{
  "encoder_arch": "preact_resnet",
  "model": "image captioner",
  "dataset": "dead-leaves pictures: piles of overlapping shapes",
  "train_examples": 145000,
  "image_size": 40,
  "crop_scale_min": 0.8,
  "horizontal_flip": false,
  "tokenizer": "word",
  "vocab_size": 39,
  "encoder_norm": "batchnorm",
  "encoder_activation": "silu",
  "encoder_channel_attention": "se",
  "encoder_padding_mode": "reflect",
  "encoder_depths": [3, 6, 6],
  "encoder_kernel_size": 3,
  "encoder_stem": "deep",
  "encoder_avg_pool_shortcut": false,
  "encoder_widths": [64, 96, 144],
  "fusion": "prefix",
  "decoder_width": 192,
  "decoder_layers": 6,
  "decoder_norm": "rmsnorm",
  "decoder_norm_position": "pre",
  "decoder_activation": "squared_relu",
  "decoder_mlp_ratio": 2,
  "decoder_head_dim": 32,
  "decoder_fused_qkv": false,
  "decoder_bias": "none",
  "decoder_qk_norm": false,
  "decoder_parallel_block": false,
  "decoder_inner_norm": false,
  "decoder_positions": "rope",
  "decoder_prefix_bidirectional": true,
  "decoder_connector": "linear",
  "decoder_tie_embeddings": false,
  "init": "kaiming_normal",
  "residual_init": "none",
  "optimizer": "soap",
  "beta2": 0.99,
  "learning_rate": 0.0034,
  "beta1": 0.9,
  "shampoo_beta": 0.95,
  "eps": 1e-08,
  "precondition_frequency": 16,
  "max_precond_dim": 1536,
  "one_sided": false,
  "adamw_lr_other_params": 0.00074,
  "max_grad_norm": 1.0,
  "max_steps": 4500,
  "batch_size": 64,
  "epochs": 2.0,
  "lr_schedule": "cosine_restarts",
  "final_lr_fraction": 0.1,
  "warmup_steps": 220,
  "weight_decay": 0.4,
  "adamw_weight_decay_other_params": 0.05
}
Rows from block 12 of the image encoder, named by matrix and row number. Each number is 200 + 40 x the weight over its row's rms, rounded and kept within 0 to 999. All counts start at 0. After the name is the row's rms in percent of the matrix's.
# fc2: squeeze-excite expand (encoder.blocks.12.se.fc2.weight, 144x18), inputs 0-17
fc2.0,092,142,189,173,138,198,142,149,212,105,195,217,199,183,198,178,136,183,186
fc2.1,093,137,171,182,211,203,182,148,156,112,235,205,210,199,170,156,159,137,231
fc2.2,088,193,216,195,230,200,213,154,154,89,205,214,202,202,212,100,212,206,214
fc2.3,127,136,212,173,180,188,211,198,85,151,167,180,172,190,196,173,135,197,213
fc2.4,095,131,203,120,186,212,215,219,178,111,174,213,240,169,183,151,176,171,177
fc2.5,121,95,211,200,195,211,222,160,219,146,202,194,184,195,209,115,133,210,202
fc2.6,094,156,183,174,154,195,194,203,231,112,170,224,217,195,121,145,163,150,212
fc2.7,096,175,202,153,214,229,234,168,129,289,221,204,206,205,243,211,265,146,210
fc2.8,094,139,182,162,167,236,171,153,182,101,199,198,210,207,147,157,166,157,191
fc2.9,092,131,212,132,144,201,194,143,164,116,216,160,197,208,219,164,181,182,214
fc2.10,102,153,191,187,116,209,198,180,156,96,192,196,208,188,225,169,160,151,197
fc2.11,155,134,207,250,197,199,147,236,197,165,225,216,197,220,260,146,271,140,196
fc2.12,093,106,193,184,183,184,177,165,203,149,229,220,175,204,141,143,146,145,206
fc2.13,103,120,210,184,169,184,218,177,174,90,204,194,221,165,162,173,185,146,214
fc2.14,108,145,197,181,177,193,224,137,238,133,207,203,194,151,145,131,142,180,182
fc2.15,082,113,203,148,171,154,161,153,135,138,214,187,204,159,223,188,204,172,212
fc2.16,096,159,209,177,136,196,179,143,177,134,186,206,211,231,201,121,120,204,199
fc2.17,090,88,193,225,166,200,184,162,187,141,184,197,199,162,165,179,130,174,191
fc2.18,101,108,199,141,177,193,198,136,232,189,165,192,185,154,234,139,157,176,195
fc2.19,098,137,191,164,99,226,227,164,189,131,197,217,196,157,208,154,192,226,223
fc2.20,092,106,203,163,172,165,158,152,151,148,216,228,240,168,189,141,205,185,195
fc2.21,098,131,204,204,158,203,197,159,183,89,185,173,217,166,184,203,165,137,204
fc2.22,097,110,183,175,181,197,172,164,219,107,194,178,219,199,238,161,133,214,203
fc2.23,099,179,179,142,174,197,146,186,234,104,197,191,168,164,212,113,204,191,206
fc2.24,113,204,197,158,145,216,167,167,221,86,211,173,195,194,165,173,140,240,192
fc2.25,090,121,187,163,170,201,182,231,214,102,189,199,199,191,243,164,266,166,207
fc2.26,098,100,178,147,165,179,198,168,175,124,195,202,215,169,183,214,188,135,219
fc2.27,101,143,197,220,164,213,200,123,178,118,226,198,214,178,221,147,130,207,168
fc2.28,097,109,190,222,190,223,226,161,164,140,178,228,183,236,182,147,134,162,178
fc2.29,086,140,221,168,162,184,201,128,179,85,203,202,237,184,214,184,172,186,210
fc2.30,099,130,221,154,178,202,182,143,194,175,241,207,209,147,159,147,116,190,180
fc2.31,098,114,219,168,187,221,161,143,199,153,210,236,203,162,261,140,163,230,209
fc2.32,111,135,186,214,135,221,220,159,191,113,196,216,220,151,226,250,146,224,205
fc2.33,100,134,195,98,201,179,156,229,222,113,211,197,196,184,183,172,201,164,193
fc2.34,097,119,209,171,192,205,196,158,171,132,196,207,205,221,112,141,153,204,199
fc2.35,098,184,196,104,180,190,193,167,196,107,208,192,211,136,168,173,146,208,190
fc2.36,091,110,201,143,177,188,173,184,169,121,220,194,210,133,163,181,159,189,201
fc2.37,108,110,212,206,179,213,151,122,199,151,155,212,176,230,203,165,138,181,205
fc2.38,092,166,210,95,150,221,185,181,231,118,172,197,213,162,201,213,150,191,196
fc2.39,102,152,187,197,132,167,170,165,179,101,201,188,177,184,195,176,123,187,176
fc2.40,108,123,212,156,110,194,194,165,170,152,190,208,182,151,175,222,147,165,187
fc2.41,098,89,189,161,208,182,155,153,170,153,218,197,209,227,163,175,142,189,220
fc2.42,105,144,184,167,178,189,213,176,153,106,185,172,186,191,211,116,141,195,190
fc2.43,090,100,190,144,153,187,185,137,195,143,200,201,180,171,174,215,158,157,197
fc2.44,091,108,198,164,167,206,210,120,193,146,207,184,174,140,156,212,178,167,185
fc2.45,093,124,184,149,182,226,196,168,200,122,208,188,204,176,213,122,144,157,206
fc2.46,139,108,192,197,190,202,207,239,182,161,148,215,192,222,239,118,238,142,197
fc2.47,093,116,234,143,168,194,215,183,173,132,218,166,217,176,196,158,128,234,201
fc2.48,095,130,194,213,226,216,202,209,201,111,204,206,184,255,151,188,133,134,200
fc2.49,097,113,179,198,147,193,213,138,188,106,208,198,191,160,162,171,170,205,207
fc2.50,107,115,183,249,167,224,206,117,216,119,190,174,212,164,169,201,188,217,206
fc2.51,094,115,209,184,164,213,200,120,173,125,231,190,203,234,182,199,141,168,203
fc2.52,104,99,188,176,194,171,204,191,171,106,179,191,207,227,230,180,137,227,205
fc2.53,101,86,221,194,158,211,251,157,205,138,233,204,183,213,192,185,177,247,182
fc2.54,080,124,191,163,158,188,177,122,212,139,197,225,177,200,229,137,144,193,189
fc2.55,082,92,189,177,164,216,207,145,187,120,207,198,194,208,197,146,160,194,221
fc2.56,102,161,204,169,190,193,158,170,265,129,228,187,240,147,175,199,112,184,184
fc2.57,088,104,222,163,182,190,201,185,207,98,192,187,242,162,172,162,179,180,191
fc2.58,097,164,204,111,159,205,213,184,154,97,180,173,198,218,194,179,149,208,191
fc2.59,079,131,207,209,184,229,170,159,198,92,193,202,215,135,187,150,165,198,211
fc2.60,099,116,190,115,166,206,188,156,190,141,181,213,175,136,201,202,163,208,229
fc2.61,100,111,190,143,181,196,242,173,207,159,184,199,184,131,202,222,157,128,212
fc2.62,092,189,202,99,183,183,199,114,154,139,222,194,194,205,210,155,188,158,195
fc2.63,117,132,221,153,79,186,199,181,191,154,205,211,188,176,225,167,173,175,215
fc2.64,074,92,207,206,124,228,166,144,209,144,214,211,198,190,232,178,212,206,174
fc2.65,085,149,217,139,145,203,157,119,209,129,192,202,193,202,204,169,149,159,218
fc2.66,099,102,200,227,160,199,145,146,175,142,196,205,210,194,166,135,174,178,204
fc2.67,096,90,215,191,158,179,213,169,161,123,199,188,191,182,212,154,155,188,227
fc2.68,079,119,187,192,168,177,166,139,157,129,241,193,200,157,177,145,172,172,198
fc2.69,104,127,191,178,230,200,151,134,141,106,199,215,212,227,187,192,169,195,225
fc2.70,105,70,192,223,191,173,209,177,181,130,206,223,191,198,179,203,161,156,201
fc2.71,089,140,197,174,194,197,168,208,215,102,237,184,205,127,147,185,160,238,222
fc2.72,103,118,196,205,170,196,183,99,253,139,199,195,227,178,189,153,183,200,182
fc2.73,099,157,185,209,177,202,184,162,185,121,206,205,181,160,124,197,174,105,216
fc2.74,094,95,199,215,170,189,205,133,207,125,169,172,233,179,221,167,193,173,228
fc2.75,091,117,183,166,138,231,217,140,200,125,181,196,225,170,212,161,156,176,200
fc2.76,103,120,175,179,145,242,232,162,151,108,175,215,169,194,230,194,188,216,197
fc2.77,081,121,207,167,176,212,169,131,144,114,188,217,178,184,166,238,186,180,207
fc2.78,101,112,219,187,165,204,230,157,169,92,205,217,205,171,211,174,166,227,208
fc2.79,085,141,197,179,167,198,219,157,156,128,174,207,176,197,187,132,119,157,203
fc2.80,108,139,204,181,153,208,184,190,150,123,161,192,198,191,242,189,101,209,196
fc2.81,106,188,188,146,128,205,197,192,167,87,232,194,197,180,186,152,195,150,202
fc2.82,112,109,180,194,237,212,201,133,264,144,244,169,209,174,195,188,154,223,221
fc2.83,122,155,197,192,171,214,107,138,220,142,215,215,203,157,136,185,173,156,188
fc2.84,108,171,183,210,179,195,131,283,147,157,189,225,189,160,219,211,264,139,194
fc2.85,064,160,211,179,173,197,139,195,229,156,173,198,220,265,188,274,128,145,212
fc2.86,094,143,190,146,166,176,201,136,220,97,179,216,207,204,160,234,156,188,191
fc2.87,107,164,203,208,197,184,171,148,206,79,186,200,199,158,155,163,143,215,193
fc2.88,109,121,196,168,192,193,119,183,193,105,192,169,196,229,206,216,152,207,227
fc2.89,085,143,177,178,113,215,185,128,199,123,188,208,190,187,188,191,145,241,196
fc2.90,099,137,198,197,141,229,164,142,187,118,240,181,202,174,184,174,202,127,194
fc2.91,090,102,218,176,125,171,210,173,217,131,214,211,190,182,170,195,137,178,205
fc2.92,092,141,189,171,152,191,201,183,152,135,226,186,174,163,186,133,115,202,217
fc2.93,098,130,200,107,127,206,223,166,222,159,202,197,210,192,211,188,184,273,205
fc2.94,089,132,208,166,122,199,181,190,176,117,194,188,212,154,181,169,138,175,176
fc2.95,089,96,195,194,156,187,194,125,186,162,206,198,196,234,197,117,195,200,220
fc2.96,113,88,222,161,153,200,165,155,237,173,173,185,215,162,242,183,190,244,193
fc2.97,109,120,229,168,186,202,186,145,182,148,180,216,183,116,127,185,209,193,219
fc2.98,140,134,202,178,138,218,254,203,127,215,200,210,187,222,245,176,168,116,208
fc2.99,090,131,183,201,147,199,211,136,148,102,163,211,200,194,169,169,183,221,181
fc2.100,087,74,198,232,190,198,145,186,219,145,208,202,221,222,239,153,186,185,214
fc2.101,092,139,213,159,137,204,178,148,199,127,180,182,226,128,227,154,165,185,204
fc2.102,094,129,212,177,177,202,187,129,154,126,205,162,211,211,179,161,121,204,202
fc2.103,092,129,210,157,183,192,203,145,235,115,225,212,229,174,213,184,143,143,225
fc2.104,099,122,185,216,145,208,186,185,253,103,208,211,204,144,203,195,154,229,207
fc2.105,100,192,183,140,134,194,213,157,178,117,203,192,192,187,187,149,133,142,192
fc2.106,100,109,206,149,174,205,171,176,182,105,162,191,195,153,180,203,177,238,215
fc2.107,118,154,195,187,115,208,182,195,190,111,223,194,201,148,206,146,138,214,175
fc2.108,100,137,193,183,158,224,185,91,199,164,214,202,212,179,129,175,225,234,222
fc2.109,094,137,194,162,202,220,175,148,185,107,197,212,184,128,188,208,157,150,173
fc2.110,123,138,214,141,175,192,200,154,227,147,202,206,195,156,243,234,114,152,181
fc2.111,092,158,209,141,194,225,169,106,211,150,213,216,213,149,183,193,117,192,208
fc2.112,101,151,220,166,172,186,200,110,191,133,152,209,195,166,141,193,137,190,201
fc2.113,107,137,195,187,208,201,173,153,172,98,195,197,221,250,188,165,139,150,206
fc2.114,096,145,228,143,165,200,151,216,210,130,207,181,227,124,186,129,177,199,214
fc2.115,079,119,212,157,163,246,162,151,249,125,222,196,191,195,162,184,150,191,206
fc2.116,087,137,170,151,184,185,186,180,153,106,235,179,195,196,203,188,150,132,221
fc2.117,101,138,207,128,209,200,249,222,171,127,201,217,214,144,178,167,132,174,190
fc2.118,116,92,199,207,179,219,232,216,133,150,211,189,203,201,145,188,142,164,200
fc2.119,117,181,198,137,222,199,210,167,142,137,227,187,211,264,189,100,201,186,204
fc2.120,102,112,206,155,118,204,208,203,214,136,193,204,210,146,188,159,167,240,219
fc2.121,101,121,205,169,182,192,174,194,194,107,190,195,201,176,205,151,116,159,199
fc2.122,084,118,193,169,167,194,192,126,123,159,233,165,173,203,218,169,207,154,213
fc2.123,097,126,196,106,175,225,182,167,188,181,164,232,165,206,236,172,139,168,231
fc2.124,099,129,192,176,165,220,197,157,211,115,176,190,183,154,211,194,134,133,189
fc2.125,097,125,201,210,133,194,193,157,177,180,235,220,191,255,171,124,143,168,186
fc2.126,090,158,227,179,200,211,192,129,179,121,195,194,213,193,153,194,95,176,204
fc2.127,100,134,197,183,213,214,211,171,212,157,181,178,196,148,136,144,128,131,205
fc2.128,110,186,193,153,166,207,151,189,131,110,190,176,191,164,168,143,153,234,208
fc2.129,105,91,227,162,138,213,200,148,180,202,203,209,224,234,232,161,181,147,188
fc2.130,110,152,191,261,136,183,194,153,186,92,226,186,209,177,195,163,172,182,184
fc2.131,100,156,205,125,159,174,207,197,188,96,206,192,171,199,235,167,139,168,204
fc2.132,103,121,206,169,138,198,196,178,188,119,227,193,229,176,171,117,187,208,215
fc2.133,106,174,193,236,165,217,211,127,220,94,196,194,198,199,140,210,162,146,198
fc2.134,098,127,185,175,190,198,185,135,200,130,182,201,170,165,152,152,126,201,223
fc2.135,112,96,169,154,147,188,218,185,205,125,216,213,214,185,168,176,166,246,209
fc2.136,104,119,194,132,170,194,196,192,199,198,203,212,183,207,138,105,206,144,200
fc2.137,097,115,175,179,170,198,189,142,183,109,167,204,218,136,209,214,178,169,214
fc2.138,083,143,171,203,165,224,150,160,228,113,202,192,241,158,177,155,144,186,235
fc2.139,104,131,203,168,82,221,186,139,169,161,216,202,210,185,192,179,169,199,182
fc2.140,098,165,190,157,137,195,197,190,182,98,225,224,184,161,152,189,187,130,184
fc2.141,105,96,223,234,183,204,189,177,220,132,165,187,216,141,168,152,156,199,207
fc2.142,141,185,195,103,163,212,174,236,172,112,192,197,205,197,141,164,196,155,205
fc2.143,095,113,191,156,170,179,203,211,150,120,174,187,190,161,182,156,137,196,206